From a checkpoint of a small self-supervised image encoder.
Model: 4.41M parameters, arch convnext_v2, depths [4, 4, 4].
Training: muon at rate 0.0093, 2800 steps.
Rows from block 2 of a small self-supervised image encoder, named by matrix and row number. Rows with one number belong to one neuron. Each number is 128 + 24 x the weight over its row's rms, rounded and kept within 0 to 255. All counts start at 0. Numbers have three digits each.
After each neuron's rows are labels from the 100 images, of 14976, where the neuron reaches its highest value: "responds to" is what is common among them. Only what is clearly more common there than usual is listed. The data: rendered scenes of coloured solids on a plain floor.
# fc1: MLP up (model.blocks.2.mlp.fc1.weight, 256x64), inputs 0-63
# fc2: MLP down (model.blocks.2.mlp.fc2.weight, 64x256, transposed), outputs 0-63

fc1.32:131101127170132096132171090115158127102121092120117151101124147136103149076089150150186087141130097129162150134130112152110138141129121125100117123093110112111135153161130139126125138183091134
fc2.32:119161149095119149106111147143168139139157116125136158140136115119144132137170143090113171100124111148153120126152126170101137165096144165134139117127112111156101158170112142127146056121137168
responds to: red object

fc1.50:177148132127109099132131142088120139120044134128107110117140143126159121123128146147120117099116099124110146127102153117155136116140155084123154116208130102151152140105120147144094136115141159
fc2.50:087152109136108126172167178116127133117135137160145147096142155168128148150107104162140068142136099111163137156090134127099121115125149122128123160153124113161138117083098122116129156119087140
responds to: white object

fc1.217:129160114097134129101119097116115133079099104120150139151093103142139106151155131123144120155108067127125146149189113170132139131121122115159131119156121092141129105121125149131127087171164177
fc2.217:104095142139136122183120113124143118155125116142126111123102116110106149139150156173134119158145093145186174167156133148109122129086160121096161116146129139136108138062134121156132156112128102
responds to: white object

fc1.24:091156144089128096120104131117144142119137141132170148101119176136144106123155119154154126127162071116110119134190145093105172118099089107087132145128102128115138133125163123140134128159106147
fc2.24:134140162120166150132116140104124120136100105153127124128100134102122149108125167151159150149139084117132117167169137083107129187097152157158164098130186122143146114125128143131134086134141099
responds to: red object; its colour: red

fc1.164:124150108164115137149172153129089120126119125128134125106100111134152132138093135132143107134109106118107132126104147096122143118164169151092082109162094110111146107145151180162086179149101103
fc2.164:095137119121130101107126185119143117122094132155192131091139096078107120132163128144108177110116111134172145121098147104126125146134140100169133129147117117114137102113133141147157129125072153
responds to: count: five

fc1.228:125111102117111179115119121137150141144130154157142112087100156118149139136099070121084156113141137109140126114176059168122096115113106138154101126150144127138122180141142096133137124116135141
fc2.228:146123134116164091123094153126143103166145121147076128135117161132132145129119048122120121134135125130082143141120147112151062135108121127139133136081106147116117129077133093138098145128123151
responds to: count: five; light from the left

fc1.171:112143135111093142130110152122180119079120151104128119131135181133110126133126120140138125113131091125110130175103124078142130164126118088135164127189106150131144153141110116118062140135143158
fc2.171:141136151120143083148109145114145112115133124160093140128128147171134123150105147127151089141126085091130121193095125112090172148110141161130138171122165120151126134108117109131189144143142120
responds to: red object; its colour: red

fc1.88:129149187094112127110148096114166120106152147111132147125136116110093134132119098150118131085101131102092128161113135154108159131095155116158140123185123144132155181098108123105116156124093149
fc2.88:085090141129142121138171157137134109095075111163125145129155136170159109102113152120134126097101099099113127144144129106124116108082121145142147134134139124109117101126139128139172160119174069
responds to: count: five

fc1.157:105152136126116112095140137161146102106111139096126144124117150118115123128126176149147120103152135117098130176065141093117158121136092102116140131153111142130203132149172126116079131125142149
fc2.157:109150167143159121146165137137147119105096117163108142124123137173144133106129155129156090123113108110130117179071125114109152182131159145145139112165141114140086119100144165110166105139116132
responds to: red object

fc1.219:114125136156130113121137118113174153149173128178122119132109097108174134101141119107101157131153126132185126112117142148147083094115115139123131141091133104116083150080113087152116143157142106
fc2.219:186130076110089158105120111122135162128123119132092107150116142113112124127149096057128139116146137131084105106142127147127110096125101139151139138086114134158181127178142131113118137126125147
responds to: white object; its colour: white

fc1.238:110156147107124108136095117155096145115141103152148165133125122120140129148163114108162108114088144159138149123169141098129103089131152150130048145095097151120139134131160079111132128161133126
fc2.238:111124094142133122088100127136102097139101084098118153146139086113125089148105198145139163159165117143126120145147104131095123088140121156120139117134110123110151108144137109191115128154129134
responds to: count: five; cube frame

fc1.87:094160100069108128146131118118101140166142164128158149126113119148112131118141113081086139136165132151144110170123173084171103116140106128103084145141141111147120098116121126138162124123121156
fc2.87:115112171149114151134183145106119140089112149162164109149135113138161108124166096135136163113113087130137117102165137101136142174087130157136134115134136119126132150166092096136125079111135104
responds to: red object; its colour: red

fc1.129:097176128103121117115130136149157109088120130096151155109143155132127103150125140153156095115145089117111110199136119112107147122118066107148140135170104149133157107146150114110093115150139153
fc2.129:113114179151175113146139140141137104128111108156126128123100142166132140116124175153150129137131091072147126191131120117105137176100160156114146121154148128150107113111150165123165133145155120
responds to: red object; cube; its colour: red